config.toml
arch = "transformer"
win_length = 512
norm = "layernorm"
norm_position = "pre"
bias = "all"
num_experts = 8
residual_init = "none"
lr = 0.0007
l1_shrink = 0.01
steps = 15200
batch_size = 256
decay_fraction = 0.2
final_lr_fraction = 0
warmup_steps = 1520
weight_decay = 0.1
Rows from expert 1 of block 2, named by matrix and row number. Rows with one number belong to one neuron. Each number is 128 + 32 x the weight over the matrix's rms, rounded and kept within 0 to 255. All counts start at 0.
# up: expert up (model.blocks.2.mlp.up, 8x192x384), inputs 96-191
# down: expert down (model.blocks.2.mlp.down, 8x384x192, transposed), outputs 96-191
up.130 [166 125 120 128 126 140 131 168  92 125 133 128 127 203 124 127 174 125 123 125  86 127 159  80 127 120 124 107 105 129 124 117 131 128 128 104 129 188 216 127 160 108 129 139  81 153  88 124 109 104 137  82 160  93 157 136 183 132 135 119 125 122 115 142 162 114 119 139 138 125  78 124  95 168 116  92 129 121 133 117 163 129 128 130 122 135 127 128 131 143  87 204 130 241 126 136]
down.130 [ 93 130 140  95 135  78 136  64 142 151 105 121 121 123 207 138  90  96 131 121 105 101 130 134  34 134 171 132 130  97 128 129 129 127  50 161 113  81  57  25 131  38 130 129 136 128 122 101  62 131 145 160  77 128 129 107 130 134 156 129  70 178 178 128 132 132 187 139  63 128 144 137 128  60 112 110 117 122 138 106 114 143 115 116 123  99 128 114 125 183 134 114 121  50 136  67]
up.131 [160 128 130 151 163 128 112 152 159 137  93 115 145 120 140 125 125 138 128 121 126 121 127  66  36  94 141 136 142 128 128 164 130 127 157 129 128 112 128 149 125 128  88 180 101  87 129 126 133  90 149 123 113 132 107 127 119  45 154 127 129 108 115 150 218 177 164 133 132 142 115 124  98 147 130 117  90 135 179  22 128 115 128 119  83 131 129 126 131 126 132  91 114 151  71 137]
down.131 [131  93 184 133 125 108 127 123 123 173 132 119  68 174 108 117 130  99 113 153  70 195 135 147 139 126 140 126 120 121 159 104 101 115 112 129 132 194 127 138 107 138 128  93 155 200 126 142 127 129 126 148 138 143 142 130 128 162 148 128 111 143 115 143  91 129 122 123 113 124 129 116 125 120 142 137 125 142 113 119 126  82 117 142 144  78 130  49 140 105 122 149 124 128 126 132]
up.132 [128 174 205 156 155 135 243 118  99 127  70 123 205  83 121 102 150 138  80 214  36 129 128  90 131 164 224 130 128 129  73 163 120 119 123 111 135  99 145 127 114 154 116 173 130  45  59 180 123 102 128  71 126 128 119 158 124  83 108 124 156 102  21 164 132 124 142 187 178 139  16 128 128 129 133 111 166 131 166 134 166 137 131 132 137 162 117  52 122  70 132 115 116 114 128 140]
down.132 [128 159 151 129 164 174  68 251 129 147  40  94 151 167 161  93 138 127 127 102  84 127 120 174 128 178 103 142 128 184 136 132  85  88 133  46 173 143 144 103 125 155 132 181 152 221 113  51   0  89 196 124 118 110 124 128 107  77 117  68 127 129 126 122 140 125 136 129 169 127 112 134 128 129 119 131 124 131 118 137 184  47 129 128 107  73  76 104 131 133 174 136 195  40 129 153]
up.133 [ 87  85 101 126 137 134 110 170 131 129 151 128 129 172 122 128  24 112 123 157 138  51 134 128 126 180 229 135 122 133 121 138 130 123 186 202  94 188 127 104 105 124  97 172 129 134 183 128 121 130 124 130 187 126 126 129 116 142 139 138 147 128 128 130 128  92 128 142 195  93 127 127 137 135 128  94 127  77 124 132 118 115 132 164 140 122 112 123 111 127 128 113 129 144 136 146]
down.133 [ 89 203 110 133 104 127  80 100 135 107 212 146 109  59 140 166 128 122 152 175  77 235 158 107 150 131 130 157  99 119 167 153 119 129 128 111 128 125 134 115 197 129 146 126 124 133 130  55 125 143 128 122  82 139 162 128 225 123 129 130  84 109  77  56 127 155 130 131 126 225 170 135  78 205 134 217 129 147  97 127 130 115 147 128 125 130 147 137 102  93 128 134  95 156 190 128]
up.134 [163 122 108 128 132 127 101  60 110 163 104 135 129 108 121 126 139 125 188 133 161  98 138 110 118 107 131 130 156 130 138 132 136 132 127 117 227  97  82 118 116 130 144 131 126  93 116 153 123 123  95 191 119 125 112 152 162 122 111  75 129 129  85 134 125 203 139 128 148 127 127 161 109 115 127 145 102 122 206  86  94 121 128 138 238 171 128 138 149 128 117  97 128 126 141  84]
down.134 [ 58 144 139 153 125 131 128 122 101 149 147 194 154 127 141 125  98  89 128 160 176 159 133  65 122 169 153  91 118 123  93 135 131 128 115 111 108  44 210  70 157 128 122 166 128 133 134 138 136 135 189 123 170  70 158 156 128 107 122 116 187 132 181 118 210 138 125 123  84 120 145 101 128 127 101 113 133 126  98 190 127 215 143 107 125  87 128 131 135 114  84 127 126 118 160 143]
up.135 [128 124 136 146 143 136 139 132 114 133 139 129 116 128 118 132 121 133  62 101 129  98 119 112 126 107 135  95 128 128 133 144 110 124 164 128 128 124 149  73 128 133 125 158 127 160 128 127 108   7 137  83 146 140 145 186 129 130 122 130 126 125 173 128 128 105 135 129 152 155 133 141 143 147 158 148 122 139 132 137 129 123 129 117 107 119 153 132  83 126 167 160 127 119   0 111]
down.135 [123 128 115 125 113 167 148  87 129 139  83 151 143 132 145 128 105 102 136 138 106 128 122 208 133 129 106 143 126 117 157 158 133 128 142 100 149 143 120 119 118 124 159 128 121 126 135 120 103 136 140 209 118 126  81  93 147 132  97 164 128 131 125 125 142 129 128 129 128 136 140 157  74  65 103  50 126 127 132  95 136 126 114 125 128 150 128 127 115 128 206 151 148  84 150 135]
up.136 [130 182 168 128 127  63 114  84 123 139 109 129 128  91 128 203 146 128 135  93 128 127 127 164 127 113 137 142 139 126 141 154 126 117 128 109 133 169 130 156 241 145 103 169  82  72 128 128 144 144 138 128 128 126  83 170 128 250 191  46 128 100  93 110  50 137 120 221 123 143 192 128  94  60 124 182 104 134 114 127 129 139 129 155 143 146  51 130 139 127  74 116 126 102 125 208]
down.136 [150 123 137 113 109 139  76 125  57 176 233 128 125 255 130 145  97 104 130 128 182 131 187 135 132 187 113   0 128 102 163 143 151 129 161 105  53 123 127  88 119  39  59 125 128 131 147 146 159 126 128 132  95  89 128 137 126 193 174 128 141 110 158 143 123 124 130 109 207 101  91  71 127 112 194 109 100 150 150 127 120 160 153  87 131 125 116 132  54 149 160 113 131 128  90 132]
up.137 [128  58 172 129 117 139 139 130 127  88 101  79 137  92 243  44 124  97 119 170 120 120 143 133 128 109 121 131 126 131 109 116 150 129  91 104 130 128 147 127 139  76 132  85  88 131 240 182 133 116   0 111 103 129 144 185 125 126 206 154 136 129 101  93 118 188 117 113 177 140 125 127  45 118 132 123  41 141 135 116 122 135 128 119 121 208 111  91  98 130 103 102  64  55 127  90]
down.137 [112 117 114  24 159 125  63 128 136 128  82 128 128 116 133  70 136 228 231 210  92 146 146 118 126 144 109 129 152 132 142 164 181   0  72 136 130 158  89 128 151 165 122 150 116 150 142 141 151 150 117  80  48 153 121 118 167 126 128 130 123 115 108 116 132 185 126 131 127  85  76 133  92 192 101 137  84 103 101 123 148 117 126 181 114 139  92 134  54 130 129 123 150 118  87 142]
up.138 [144  93 128 117 128 133  84 128 155 114  86 128 102  78 127 118 201  92 163 122  36 134 148 127 163 143  94   9 130 129  81 121 124 207 132 131 136 114 153  84 255 188 162  75 133 129  87 126 135  45 149 138 133 128 155 139 113 121 129 170 156 126 159 133 168 129 112  64 171 122 103 128 132 130  69 123 140 128 144 153 137 121 122 126 124 123 131  87 123 108 108 127 122 126 126 126]
down.138 [ 38  84 118  82 127 128 135 133  98 126 100 193 128 128 167  87  89 127 133 126 107  86 103 128 113 130  69 132 132 134 126 128 132 125 104 111 156 129 126 124 119  80 146 122 148 127 134 121 119 171 126  99 147 124 114 110 128 116 109  56 139 129 112 104  42 112 117 151  75 131 126 131 120 169 145 129 125 132 132 128 127  91 100 194 121 126 166 222 111 208 142 130 129  44 126 128]
up.139 [130 249 154  98 131 130 132 141  63 126  43 130 130 128  76 120 116 214 139 157 118 132 124 164 134  65 125 130 137 125 133 106 126 125 130 143 152 139 130 126 171 139  72 227  58  77 176 135 126 148 127 128 135  91 117 136 130 102 121 120 138 128 135 187 126 119 122 153 140 120 126 164 178 130 202 131 125 170 121 113 167 119 126 142 129 147 136 128 140 128 210  98 140 159 145 154]
down.139 [128 105 131 147 131 132 143 168 154 113 192 107 125  70 127 114 126 101 176 116 147 128  76  95  91 222 118  78  52 133 166 129 104 136 104 115 176 104 114 112 132 112 175 122  90 164 137 135   0 128 174 133  93 124 154 102  69 147 131 151 103 124  90 128 159 130 181  50 114 141 130 122 116 125 110 116 143 122 108 128 122 134 134  79 128 126 121  59 166 124 100 167 123 176 112  27]
up.140 [116 102 164 118 120 122 116 192 103 107 129  54 115 137 132 165 127 132  38 121 144 130 172 121 142 129 142 205 159 184 200  65 133 126 127 118 149 151 132 127 228 116 124 133 146  93 111 122 128 140 129 194 128 127 152 118 127 175 113 154 127 177 101 231  70 130 131 123 126 137 128 123 119 160 196  78 118 107 135 118 132 194 170 151 120 126  59 144 137 111 127 122 127 185 136 124]
down.140 [ 94  20 140 104 141  90 181 140 155 127 153 154 131 138 118 149 131 145 134 140 124 255 142 105 146 127 129 134 158 119 104 128 174 125 131 128 126 126 196  90 128 154 138 144 127  78 221 128  84 118 130  77 160 115 119 175 125 123  73 133 114 116 113 109 120 112  44 133 114 133 128 128 178 120 128 181 146 131  24 130  90 154 152 129 122 108 124 129 139 129 128 111 114 129 132 131]
up.141 [121 152 117 122 128 133 105 128 144 236   0 137 133 125 123  86  78 126 142 147 136 157 127 130 134 185 135 127 141 125 141 205 128 146 128  45 133 128 161  68 199 165 117 146 120 115 119 125 121 154 116 153 190 123 127 128 127 167 130 130 112 130  90 148 123 196 122 122 147 128  70 153 104 158 153 129 143 193 107  98 122 127 139 122  79 127 174 164 127 122 126 171 216 103 127 133]
down.141 [138 119 129 129 129 136 148 225 104  90  95 122 104 136 117 132 130 191 142  44 153  93 110 146 129 164 125 108 151 127 112 183  65 130 100 117  48 127 130 155 128 114 142  78 106 126 132 181 136 125 128  99 100 138 142 169 124 128 114 120 165  96 104 141 125 122 134 127 126 133 161  41 132  96 166 122 170 125 105 127 129 132  79 127 162 200 107 130 121  93 126  99  69 143 126 216]
up.142 [134 112 197  87  59 104 145  89 126 128 115 103 143 143 165 116 157 178 176 134 139 146  24 126 129   0 201  70 111 137 161 117 126 123 144 108 217 127 108  98 154 118  83  76 137 133 124 150  66  92  83 125 129 133 120 161 128 126 171 242 126  97  67 118  96 129 121 125 103 152  92 128 128 130 104  80 125 125 112 121 118 146 131  80 125 127 168 144 145 144 121  86 114  88 119  77]
down.142 [114 152 126 133 140 135 125 142 120  95 151 138 130 153  77 130  91  99 128  75 172 103 122 133 146 121 133  70  33 188  95 144 172  36 119  42 137 129 119 171 162 164  57 147 103 110 144 112 128 130 129 147 136 137 255 167 133 153 124 104 145 124 120 245 121 128  29 140 252 128 115 103  86 134 126 197 123 214 110 162 136 140 124  78 143 134  71 154 127  48 104 204  39 204 148 219]
up.143 [119 110  83 115  99 116 156 123 123 136 121 117 136 149 125 140 146 146 138 130 145 155  82 126 205 205 128 125 206 192 131 130 165 141 122  94 160  60  71 109 130 186 127 124 133 124 124 143 140 132 128 160 128 129 224 125 179 102 118 181 230 133 114 148 127 144 127 139 129 123  44 143 133 127 128 104 128 145 129 147 130 163 122 129 128 106 142 160 142 127 140  87 188 167 127 119]
down.143 [140  70 114 121 171 125 135 110  99 113 118 131 127 121 173 117 114 126 128 126  30  95 126 103 128 117 115 164 120 102 125 114 165 140 121 124 123 129 134 128 169  82 171 144 124 125 121  94  77 146 165  53 135 128 119 207 126 131 140  37  59 129 121 123  66 131  89 186 127 100 114 124 127 221  73 226 159 127 128 119 202 101 108 154 129  99 127 130 162 139 124 111  91 126 128 133]
up.144 [136 181 125 124 136 128 127 204  83 131 127 162 125 163 173  91 158 249 131 116 118 132 114  75 128 126 123 117 151 131 128 121 168 201 126 156 161 131 120 202 124  92 146  70 175 172 233 159 106 130 154 105 135 128 112  79 128 173 141 103 181 104 101 124 137 197 128 126 108  71 133 125 122 148 164 128 136 125 131 120  52 188 123 141 139 117 146 125  72 108 129 129 113 129 118 161]
down.144 [ 92 123 139 128 202 152 124  84  29 127 135 124 136 164 188 128 176  80 197 133 133 147 111 128 162  93 177 136 123 124 139 180 138 128 113 113 128 217 144 154 138 118 161 146 216 179 128 155 144 121 126  74 163 129 186 205 120 203 150 125 133 128 140 127 125 211  48 130 101  69 141 122 236 184 185 147  44 156 125 142  38 130  97 147  96 134  94 114 131 132 133 134  93 141 152  55]
up.145 [128 153 100 132 139 118 109 130 200 139 183 110 123 130 119 118 130 127 154 135   4 129 126 125 121 121 128 116 165 156 123 127 186  35 100 128 139  96 124 136 218 158 128 129 127  77 107 132 130 128 128 130 142 132 128 139 126 138  88  91  59 152 129 146  79 172 126 129 128 180 110 121 140 128 131 124 127 118 127 170 156 124 127  84 128 130 144 130 130 107 117  64 201 166 127 176]
down.145 [124 116 184 129 105 133 195 139  17 189  69 140 128 127 127  59 105 160 132  71 126  99 123  77 128 112 127 182  84 115 134 142  91 180  87 100 128 118 147 130  93 129 135 138 101 105 128 140 129 127 104 142 167 124 127 142 122 126 177 139 123 139  71 100 117 113 148 168 131 132 161 123 133 132 127 178 158 129 162  97 190  96 133 123 126 133 151 101 193 157  66  79 135 127 119 130]
up.146 [ 48  90  88 157 132 134 104 130 104 118 175 118 125 105 156 131 129 131  69 206 173 146 139 126 130 138 158 132 205 166 206 155 128 120 131 128 246 138  90  64 151 118 139 176 151 132 155 141  87 131 128 230 177 124 236 129 125 134 114 110  63 136 192 168 126 127 116 121 193 171  73 149 111 160 144 210  24 114 209 105 157 118 138 114 111 118 130 124 102 127 150 219 119 246 101 125]
down.146 [115 125 131 127 136 124  75 127 102  74 135 121 186 128 199 128 131 127 137 124  99 198 190 138  86  63 107 188 126 175  99 123 129 142 138  84  96 101 129 141 126 120 138  40 133 126 145 129  36 140 130  67 113 159 130 127 129 164 126  59 127 160 120  98 123 109 154  94 110 183 145 153 107 134 115 128 115 152 112 149 102 137 162 161 129 119 186 132 156 109 181 121  89 126 149 131]
up.147 [133 133 134 173 126 121 129 132 127 132 125 133 130 117 149  60 127 161  89  73 124 113  95 120 106 139 119 170 130 128 130 197 132 118 174 129 121 135  45 128 102 141 127 134 125  93 135 122 145 128 111 141  86 133 132 128 133  56 127 117 130 157 110 106 157 115 129 218 122 178 126 185 124 181  89 112 143 151  53 125 139 118 129 215 153 130 139 131 125 130 128 147  89  98 127 117]
down.147 [118 110 130 134 130 128 127 113 129 134  68 107 169 160 157 126 128 162 132 127 129 128 107 128 161 118 141 131 139 121 129  76 169 118 128 158 168 139 122 182 140 168 184 115  95  70 112  48 100 128 125 148 149 132 138 123 117 127 158 129 171 133  58 128 126  77 217 133  68 164 127 148  72 119 127 130 126 100 233 133 146  78  83 206 156 137 132  59 182 138 146 129 162 105 122 232]
up.148 [ 92 170 124 101 120 211 185 122  83 165 125 141 128 114 119  87 120 166 155 135 171 137 126 122 103 129 128 130 129  89 177 171 160 131 134 133 133 159 129  44 131 115 123  82 131  93 125 142 106 133  55 119 109 116 182 127 164 128  93 130 154 131 120 128  71 141 110 119 191 249 118 137 125 141 153 137 129 121 129 135 153 128 134 110 105 124 127 145 145 127 145 125 116 102 148 128]
down.148 [128 128 129 140  43   5 181 157 120 122 125 129 132 116 125 137 125 116 138 105 216 167 134 153 129 124 180   8 124 164  55 118 128  99 102 114 124 130 132 126 132  92 128 137 154  44 175 217 118 149 130 129 151 103 170 229 126 176 154 110 128 124 127 179 123 115 101 124 135  97 112 133 185 125 147 140 139 164 128  81  95 147 101 127 146 159 125 122 139  56 116 131  89 148  68 144]
up.149 [130 179 255  99 118 124 215  57 111 127 176  55 150 143 128  36 122 130  78 160 104 130  10 118  76 127 155 116 102 121  77 148 124 119 206 149 172 121 101 153 131  94 137  50 124 164 151 129 166 125 149  68 121 128 112 106 133  48 158 127 128 119 114  51 172 162  99 130  14 122 135  81 106 163 115  90 104 193 128 140 136 125 123 122  98 127  91 125 167 135 178  93 148 128 131 118]
down.149 [156 140 120  95 198 106 111 121 251 128 104 137 111 130 142 127 119 134   1  81 127 129  49 155 128 174 117 149 131 105 167 156 179 138 149 121 134 188 123 202 120 143 238 149 128 177  85  77  83 124 135 138 129 167 129 141 106 100 249 128 126 108 133 128 117 125 161 190 155 139 170 128 125 237 169 111 122 158 122 117 194 128  95 132  99 114  45 130 109  94  78 203 147 155 149  34]
up.150 [207 178 137 107 134 125 211 192 111 137 133 128 133 165 125 134 166 130  60 132 101  73 159 135 121  45 127 124 126 125 101 127 107 213 123 117 129 132 128 133  22  76 125 136 126 144 122 135 134 127 134  75 121 128 125 126 129 128 157 127 129 128 132 128 129 138 134 203 104 127 142 138 145 101 129 133 111 138 134 131 127 128 127 121 167 117 134 123 127 128 145 131 117 102 117 124]
down.150 [ 94 127 135 109 130 117 122 127 129  69 128 160 148 143 139 168 106 127 135 210  85 128 159 121 106 145 128 149 128 133 180 110 131 103 136 126 128 123 122 128 128 181 125 131 128 103 143 140 122 129 133 128 182 130 155 110 109 129 135 128 131 163 163 144 151 117 125 104 135  94  67 187 175 129 115 170 112 129 106  96 134 115 160 132 138 108 129 120  39 136 121 126 156  47 100 127]
up.151 [232 226 137 132 126 134 173 198 135 131 137 137 125 126 106 179 128  77 150 119 128 131 134 133 125 135 121 130 175 125 119 138 128 113 133 121 144 173  77 122 146 127  97 136 140 139 124  36  95 130 129 153 163 126  84 158 134 131 157 127  88 118  76 135 194 186 210 128 118 144 114 136 118 111 135 136 102 100 149 126 164  96 129  91 183 138 105 133 127 129 125 241 144 144 122  70]
down.151 [121 119 130 181 120 177 139 155 128   0 176 166 127  31 129 123  89  87 150 163 117 178 129 125 129 119 124 107  87 127 151 121  44 128  86 152 125  99 129 130 137 165 193  78 154 174 119 133 129 139 145 144  87 143 132 128 104  90  65  91 112 133 133 129  60 122 131  80 147 129 134  92 245 134 179 192 130 145 102  70  89 140  35 128 107 180 148 118 120 128  91 131 127  79 172  78]
up.152 [ 99 121 145 123 115 136 121 124 148 134 128 107  92  50 129 150 107  83 119 131 163 166  61 101 107 133 132 143 122 165 144 111 136   0 128 126 111 142 114 124 191 129 130  92 109 110 129  48 128 123 134 107 102 127   0 141 115 102 149 135 165 200 128 127 142 166 161 105 118 124  91 114  93 199 108  84 159 116 135 163 106 128 121 106 121 160  62 129 155 139 121 126 119 156 130 165]
down.152 [131 159 130 139 130 139 146 121 111 139 128 131 137 128 185 119 155 127 142 107 196  78 134 128 124 126 125 125 126 123  75 138 175 128 111 103 131 129 124 170 139 129 173 131 158 137 172 108 154  45 126 182 130 141  82 170 128  60 159 145 119 133 130 132 105  95 139 154 129 120 129 112 133 126 176 190  98 136  86 136 179 113 127 135 130 128 147 107 135  83 132 129  65 127 138 127]
up.153 [ 45 137  81 125 125 126  17 185 128 131 160  97 205 206 131 101 130 179  89 130 126 245  50  52 131  70 140 160 146 145 144 224 128 119 129 128 128 133 125 127 151 126  84  85 133 115 118 127 145  56 160 143 128 127 115 128 126  53 117 135 133 129 106 141 123 128 127 128 122 124 140 127 127 136 132   0 119 117  84 134 135 137 132 135 216 100 108 188 132 122  53  94 117 141 124 142]
down.153 [122 130 141 137 121 121 123 137 112 126 103 160  84 116 113 185 222 146 171  96 118 164 155 115 130 131 129 128 172 138  32 157 136 151 124 121 126 139 139 125 158 133 177 113 129 127 245  87  16 116 127 111 148 135 206 134 129  59  51 150 123 129  75 124  98 167  43 128  99 128 163 124 116 111  98 217 120 157 128 135 131 172 124  78 127 129  63 123 136 107 173 120 133 121 136 125]
up.154 [155 138  54 172 121 150 123 140 128 117 103 125 127 109 155 102 130 135  93 135 111 108 170 111 151 120 116 228 128 168 125 142 125 113 132 161  91 137 128 182 134  98 133 161 198 132 103 198 124 149 140 131 126 130 127 119 124 128 137 166 122 163  40 152 101 109 130  70 128 142 106 139 120  96 134 135 121 101 116 125  93 129 128 121 184 128 104 121  66 127 131 186 119 190 155  34]
down.154 [109 137 126 143  91 153 128 174 135 131  85 219 131  67 143 122 173 145 142 204  87 212 130  77  87 130 199 134 190 175 129 129 150 117 129  88 144 119 126 174 173 181  60  98 236 115 164 130 132 103 105 141 133 129 121 161 127 154 191 117 134 139 132 157 118 117 109 128  83  99 128 130 115 128 112 128 135 142 131  68 133 131 120 128 123  69 131 171 133 197 128 133 127 107 126 174]
up.155 [107 217 124 108 121 132 178 122 134 131 133 120 125 179 122 133 127 155  98 115 160 167   5 129 106 137 105 123 165 101 118 153 126 131 148 152 122 106  96 140  92 212 189 229 132 189 108  81  70 132 157 141 149  73 112 103 210  55 149 114 120 130 134 112 153 121 134 113 128 126 156 130 133 142 128 133 132 128 112 118  63 117 128 125 159 103  95 158 167 128 192 128 153 106  60 128]
down.155 [147  49 129 161 124 127 126  48 110  50 127 181 131 121 124 127 136 129 160 134 139 176 145 155 120 111 100 101 130 177 129 116 110 128 132  55 125  75 124 126 137 119  96  38 143 121 131 129  75 129  89 158 131 211 181 163  83 124 124  31 159 116 159 145 124 115 100  68 146 126 135 123 125  94 105 132  55 132 235 147 126 137 117 144 105 143 152 136 185 117 131 112 110 129 138 130]
up.156 [ 64 219 111 230 128 151 130  78 137 130 132 128 134 136 129 111 151 116  71 125 149 129 121 200 127 126 128  60 177 135 153 114 137 151 144 125 129 136 120 132 147 157 119  63 119 138  93 103 156  92  47 128  64 138 176  96  99 134 132 160 137 122 129 111 123 101 196 124 192 142 160 128 128 125 140 128 174  16 164 113 124 152 131 140 139 120  94 124  63 122  79 127 169 128 116 112]
down.156 [115 159 107 128 100 150 126 142 139 158 154 200 107 130 153  50 137 148 165 155 120 210 127 176 128 129 128 128  59 164  94 118 116  96 170 119 129 141  30 138 131 124 138 164 255 120 181 105  80 114 169 134  75 133 133 113 154 130 151 153 128 221 201 196 125 132  97  97 217  84 121 128 166 138 122 111 107 128  75 126 164 193  45 123 155 104  93 167 100  46 134 105  36 178 216 140]
up.157 [136  95 132 121 106 144 189 128 129 142  93 162 159  85 126 149 101 125 109  72 124 115 139  23 109 164 125 160 143 112 151 155 130 159 134 201 197 161 136  66 141 180   0 103 126  87 130 146 115 118 127 152 126 138 132  47 117 130 171 140 128 115 142 130 138 161 170 123 173 194 114 186 127 104 147 201 166 189 128 105 131 128 131  62 132 168 126 142 145 126 119 107 131 132 128 210]
down.157 [160 197  35 127 176  72 121 100  76  49  98 129 127 145 121 188 101 128  76 155 125 153 124 194 134 121 105 127 131 126 141  42 126 108 131  86 129  55 103 124 167 123 204 125 136 136  68 166 133  89  95  72 147 170  83 124 165 138  44 126  66  90  90  97  85 160  74 140 128 136 160  95 109 131 152 127 134 168 198 175 116 123 152 126  99 148  87 175 126  41 205  90 150 189  69  78]
up.158 [ 32 136 140 130 126 123 119 123 232  91   0 124  87 118 134 135 146 145  81 136 168 149  96 111 134 127 122 125 132 127 153 125 128 133 126 133 141 117 128 145 128 127 127 159 126 143 133 133 157 135 137 224 135 127 141 146 188  54 111 135 229 128 196 188 127 121 133 132 116 226 140 133 125 166 134 126  32 128 108 144 139 172 128 109  72 120 123 166 109 127 116 159 129 157 118 151]
down.158 [135  96 128  88 130 137 128  99 114 107 121 183 148 205 111 127 126 127 154  75 129 137 127 199 106 136 128 128 157 128 111 143 170 122  77 157 137 105 127 120 122 114 137 126 121 126 105 117  46 133 200 114 131 113 127 131 126 122  99 117 112 100 135 109  91 134  76  86 132 121 125 127 105  52 133 138 122 117 127 121 126 114 123 206 136 118 114  90 123 123 167 125 198 134 111 123]
up.159 [150 109 132 111  32 121 118 124  38 126 158 117 152 128 137  87  71 150 133 175 158 182 140 121  42 155 126 134 127 126 207 116 129 138 151 113  74 133 128 123 186 105 121 201  67 119 186 131 158 142  84 137 121 128  92  49 127 169 158  81 131 129  93  98 124 139 140  90 191 124 196 128 130 127 128  51 126 130 124 129 135 126 135 128 106 119 127 126 172 143 138 117  75  77 125 193]
down.159 [201 108 119 128 125 149 146  99  92 118 164 116  81 127  98 171 133 156 202 155 108 132 136  74 101  88 156 156 176  97 144 126 128 134 146 119 122 117 134 127 128 222 127 155 130 136 120 135 128 127  80  98  56 126 175 148 127 123 128 130 124 126  81   0 150 144 117 111 134 110  94 144 161 107 134 132  69 119 109 101 127 143 127 135  60 129  51 173  91 129  94  75  67 129 142 120]
up.160 [ 21 145 140 147 111 121 126 176 135 112  84 125 130 106 133 139 128 127 174  77  81 100 165  38 108 116 150 127 133 160 114 119 127 142 117 129 128 128  64 124 128 145 123  87 111 128 255 163 128 115  63 121 128 128  87 129 128 143  62  88 174 128 128 127 130 236 103 117 129 137 129 151 142  97 125 214  58 141 158 127 127 128 128 127 129 127 107 140 129 149 213 105 127 158 172 146]
down.160 [124  11 153 155 129  73  95 124 102 137  87 117 128 152 136 106 146 127 128 172 125  88 131 143 126 129 129 145 144 123  70 155 136 135 126 174  87 127 137 125 131  91 161  98 189 124   0 127 115 180 167 127 126 156 136 122 100  70 126 133  76  74 171 135 161 163 127 132 128  90 122 137  94 122 110 144 156 129 115 103 131 128 152 184  47 131 127 125  74 114 129 117 128 126 123 124]
up.161 [165 149 130 131 119 167 140 109 128 128  93 117 133 171 143 192 139 133  86  80 128 116 134 161 134  75 141 141 118 128 128 109 127 203 142 215 168 131 144 129 143 125 134 159 128 132 182 121 184 131 195 183 144  74 128 112  93 154 127 153 126 114 124 127 140 109 117 207 128 128 130 122 118 145 132 130  96 155  58  86  71 129 128 147 131 128 145 127 108 127 131  19 132  60 127 114]
down.161 [146 118  62 129 126 128 114 134 129 121 156 141 129  37 136 135 122 129 126 186 143 128 125 138 145 119 125 134 130  97 151 111 183   9 153 114 129 128 152 110  78 104 134  69 128 122 125 142 110 144  41 124 137 249 155 124 114  93 112 141 161 152  95 166 131 105 128 122 130 123 144 128 122  78 128 122 167 180 172 128 128 140 121 169 141 146 128 146 191 116 148 133 151 139 119 125]
up.162 [120  76 126 140 127 160 131 143 169 151 126 124 128 128 185 122 132 139 158 120 115 162 134  88 119 120 104  51 127  97 116 128 128 139 147 159 124 129 112 123 131 111 128 129 137 171 125 162 133 115 112 110 150 126 134 126 143  67 127 189 128 138 107 129 132 143 145 128  95 184 127 133 107 116 128 106 117 136 126  70 155 130 129 123 128 123 140 139 117 135 129 132 117 130  95 149]
down.162 [155 181 125 124 134 123 135 126  81 131 126 126  96 128  55 128 139 112  96 126  85 125 122 127 118 131 126 129 153 135  85 120 129 106 127 122 141 134 144 131 126 203 168 119 134 144 147 127 116 135 130 156 132 156 110 129 104 127 139 102 128 144 138 137 136 151 121 114 130  67 111 151 128 118 131 115 118 114 133 143  93 127 161 161 142 121 126 133 121 127 106 122 197  99 130 128]
up.163 [101 183 130  67  71 124 255 189 113 195 128 130 159  56 153  84 138 128 120  96 104 129 130  97 128 156 106 110 152 140 128 128 125  65 129  95 130 135 129  93 199 119 121 137 127 133 133 124 135 144 123 217 154 120  81 134  75 179 131 127  50 122 158 122  96 144 129 134 152 130 154 103  71 130 146 131 109 113  45 109 134 139 164 125 140 127 123 127 164 120 116 119 217 138 141 119]
down.163 [126 136 170 145 172 103  69  96 128  51  85  50  97 128 128 143 143 138 131 190 161 135  96 117 146 119 136 151 148 135 170 128 110 133 125 143 119 114 127 139  42 128 128 137 127 122  65 162 208 155 129 121 128  22 131 129 179 104 118 128 114 103  89  48 130 120 132 129 125 124 148 128 224 133 136 128 123 127 126 145 128 116 128 104 114 165 125 127 128 125 142 151  96 110 134 128]
up.164 [174 119 225 135 101 104 119 101 135 154 117 143 126 129 134 146 126 125 112 113 129 128 110 102 133 149  83 109 112  39 178 194 143 123 151  79 133 124 128 129 158 113 131 137 133 129 127 118 118 225 100  86 190 128 166 156 174 132 130 111 119 118 125  99 154 141 115 141 134 138 110 131 110 127 128 105 123 114  83 107 128 127 128  80 138 132 183 128 149 128 130 127 127 124 128 127]
down.164 [132 185 118  70 122 133 154 127 123  81 123 124 123 126 104 128 118  87 138 136 114 121  98 147 120 129 116  93 139 144 157 218  55 149 116 117 178 129 128 202 115 181 146 124 176 190 128 137  88 131 144 127 143 141 129  71 142 134 155  92 148 141 115 125 141  81 142  12  98  70 139 104 115 107 123 127 135 207 159 194  21 127 127 128 121 155 136 144  97 127 128 120 169 133 130 120]
up.165 [ 77  78 123 125  37 138 166 112 127 131 144 131 123 184 129 119 183  89 131  48 178 134 189 121 120 160 126 126 127 128 152 138 184 126 134 210 146 159 109 139 130 146 128 102 151 128 121 127 158 127 116 129 136 136 100 119 157 114 122  99 135 124 141 122 127 130  98 131 125 185 126 127 127   0 102 139  94 141 121 135 160 127 164 169 119 128 124 197  85 145 131 147 234 120 125 131]
down.165 [100 118 139 139 140 114  87 122 120 165 125 205 105 128 134 124 123  86 114 132  90 117 122 128 132  76 132 124 128 128   0 132 112 128  84 154  68 125 107 130 124 114 128 164 128 105 109 189 129 117 160 135 129 171 145 147  98 124 124 143 126 106 177  58 126 255  44 128 118  63 128 127  96 120 171 125 163 113 124 134 111 135 124 131  59 112  71 188 132 138  88 203 124 124  77 111]